Weights of a small class-conditioned image flow-matching model.
Model: 2.94M parameters, arch unet.
Training: 12700 steps, batches of 64.
Data: trained on larger renderings of crowded toy scenes, 90422 training examples, 9.0 epochs.
Rows from block 3 of a small class-conditioned image flow-matching model, named by matrix and row number. Rows with one number belong to one channel. Each number is 500 + 25 x the weight over its row's rms, rounded and kept within 0 to 999. All counts start at 0. Numbers have three digits each. After the name is the row's rms in percent of the matrix's.
After each channel's rows are labels from the 100 images, of 14976 (inputs lightly noised), where the channel reaches its highest value: "top examples" is what is common among them. Only what is clearly more common there than usual is listed. The data: larger renderings of crowded toy scenes.
# convs0: first 3x3 conv (model.enc.1.1.convs.0.weight, 96x96x3x3, each kernel summed), inputs 0-95
# convs1: second 3x3 conv (model.enc.1.1.convs.1.weight, 96x96x3x3, transposed, each kernel summed), outputs 0-95

convs0.64 097:460468526479512470491502531496453464425506473460482482523477484473521508489534482462506456482476493495499479468498523524527498470524485487493494478538517505524529525545466500494502508507487507499512471523496512465516530500502526537539510540485497515547494489457458480447478475492491494490
convs1.64 120:522529528516507529407500460509542450499501528509485494487513500508471492501513500519506542513527500489471510515517503513491486500507508509483487534495485494508482460461545494502474499481518484495466508513508509460477527476504490498500479480518473494502445562591522487532483496484524490508
top examples: light from the left

convs0.59 152:502488508514500486499488500527522505508506524497521494456521515506494505485514482506520497511501530478474610484500492461515458489506592526482459483480482485481463489478561497486500494490493517540486494493492534495510539502518475530492490526511506506530457494535544503481467495507520501511
convs1.59 099:485445482513469503520462515472457460486514461490459508459495474507550458493525458443512506484536540474474520476471500533520485484519463504514522491533511519494503489476474516470466519513501474513471489505503467531508504512469472546451494474504511485503533473505463507500505500531500522500
top examples: yellow object; its colour: yellow; umbrella

convs0.72 100:511484474554453495470504442491505499493458541538440530507486497490525486460477505529549467509485523487508496479472462524488495553486522519522511547484528481494494483510452489477470538496499494502543510491556495485473485497529492494516507490474520493513495458480495515490463505528492510498
convs1.72 089:468529539486519510498485446495541508504487479496487458477466538493512498477495515517471527492472531485499498510512542516484468495498505506485556452510525491508504483518521481448462482490535461525502481489494521524512502509483518484526466468476549498495503451459519498431491478492546492481
top examples: light from behind the scene

convs0.66 104:473472506461521543530484491552488492537495449504491466546472458508477504522486495545505494460508475497536543533517495508516491520533474497481550532529497504512487515491444517517492485498493507509519503492483481512537480517480470543499508503474526499462485445457500487487474463506485470485
convs1.66 081:488527524503522498481509502484500527475513470482564495515520535531471505504497528497486485562491499533471473482483466505529501458504501533506529500501502540503496529517575477476488516487487493486505471482486477502521472478567495474458488511508460474491474484516547481494480514448520487539
top examples: light from behind the camera

convs0.11 094:505480502516480479499517486503470441475497483480468478507521482503498489509504506545514509485462441497505517498496513519536553444489516498486475502493483535484479519514526498505541452515510544454501508473489523498522512466425475504515457468433511492496542503479509481486501505525493511510
convs1.11 109:579494518502494511485522478484523476464522521490461467499516506489475507537479498483525520519509499489505503511514482496493507502417506511489496496521477492452510478519471488534479469457479517495517458512483501485496494482446494486595505498515463500469477496512485463510483517459502496488
top examples: light from behind the scene

convs0.30 085:547518471485522499457492477477479507473474535536525474498461455534510522493467479533489495508514517481488483507495484493496492523526495496477474481487459525555483527559460524471475509490474504512516547509519454493427491459461522508501493482498513482467504483500500528495507478502509508457
convs1.30 094:476500520494498501493492475451481460561527452483487533496496499465497484506493513531465480464469542513535511498510521520543475469506536495503499522498522493518500471484537471464511473534494435477438483496483519503498486511523480497473563502470528476497497478499497462490501520481523516523
top examples: umbrella

convs0.38 088:543477514503533490508495523530503504506450520463492517511486492500516502461504515473484494478497481488517471487529477523544521456462492543482482511427525511495473493453497519524518489502477517465511473426480523525536571504521493495515515502523474457479491471486507500495490506478524512482
convs1.38 111:527500506473461468511465496510483491497525502458525509466496488481473515513483485534449505490512499480493518506588471490446520451477480504518491528513516523421521490519494498510474468522488438528531520524484506484466475513523504503555525490520507520502509488481512504492497518506517515498
top examples: light from behind the scene

convs0.19 116:524544499483499505509492502526530448551522477517508496474527518482529510471454513493478467483499500479469431494470489516517513460498504491516498486478490472440494486482531502526473491518481494526509503509467500522509501493533515451468490518522475511500503593535510470493521478481516511477
convs1.19 081:485524451465499475520495470527439546514498521546482495514495493508478495527529462501528527488465469509541495541497519518526513481534469458468545504509531494526517532546491474451523485473545496498506497516486471475485497484471506508510527501449503520499504491496483498515495488502459451500
top examples: its colour: pink

convs0.29 100:538515466512488515516537536501501515469492492463501475504519509473526461474515517507512494487494456508522515490520509533547464517542467545458503503548483504516501489459516513531548531526449518524477519488461495426483485523466460496518476524509494503514531496505508477531508503493486485511
convs1.29 109:576484510493503488503521493521533486464488517472492444518447488496530510503470472514501503508508502555486489489488493503579481511501497520500468508498482496557532538496478467532482456487464491490483472466488503479508519491480505492463483494441472538497449487504507480504502508504497478495
top examples: light from the right; pine

convs0.41 091:506481516506512524525523467487498507519494524518454501463490512493509516496480487507544459432484492468507501477482482563524526467535502485493488496479539460450509497495458481523455559490493496503489525508481529511478529491543509504512516525461527505558501531476489508476479483496508533480
convs1.41 081:492512509517505524490491457493485483469485502511546489500510486538513494513524508492487511537498522455508416485485482492504494491454469496514562533508533505483529483527539474460494509508515478542481536525475489487484463467518472514517515503488455475532497515462463541471477504538511483500
top examples: light from behind the scene

convs0.75 105:510460490530449493480529525486518480496478502523443488529494505532491474497528476485516549462512477445500487461540569538493481492534492503528492519567467507486482476474492470474524523486503530528480480496525474519457520503497515498509471482483518503459488486493501504500481482495472499478
convs1.75 102:485501505460504476470503494506501473501522488411503566517505515509505487502473512495484478498497492481510523515468481531547466506479497481480512462463522472562496523502497523449486478511471486497480541510524467524541521499539499509452533539478503536506523482506485532484500503515534505496
top examples: light from the right

convs0.53 098:456503500532529517491496490454506513509476450497500501452546505491504498491460478475512528498532480509486544460481492510521492552495536543498499481447518511509480488488546481494535545503529515507479513510486512449478526467479509521477520496523533524528472484515489546484447491512527510505
convs1.53 086:479496444476503473515463450485512482482518562458491503487519510515458470499484529488449482478468501528458482501475524530496491484475486484498530530533485478533495499477510546489519499434477428499505506469505516505492478499472505492487502468507467519467490494505529517500485512495539515519
top examples: tree; its colour: yellow

convs0.49 095:511481501552514485515499510514509485519490528498464501473474469524513509514463481478512498470484494471515494504491483525481489510537488513528451482520525497523530546520505494476448475475493513512468469518554501554475499504500506526483485446444455477514463439492482512492496469530495541502
convs1.49 116:500514522485494493462510509482494491498533490512486446542496468478432490496513519487476488505475527538509496493509481508511525493511449512483505562507470503527534496474432474438508523505486478477510510487502488474493503519474521428501510532505521527504519515515444493505530508510482540495
top examples: count: six

convs0.39 105:527503488501497439505521534476478498459504507510456496502433466488537526512467493528509468498508493494497470469504502515542505531518489502528437494479489481530508475526486504453481519447513518481537511493508492535491500457492521506494542506513508474501465449465503522555515486477502496495
convs1.39 086:451500493451498489508515482495542471514499499467503516522533488495467496470521500480458490525503482494494522510455486507476460516477495469490527501553519485516487500458498480459528455516531466472502545510497466478482508521512512496473468506489511503516515454480490490459446568509519481462
top examples: light from behind the scene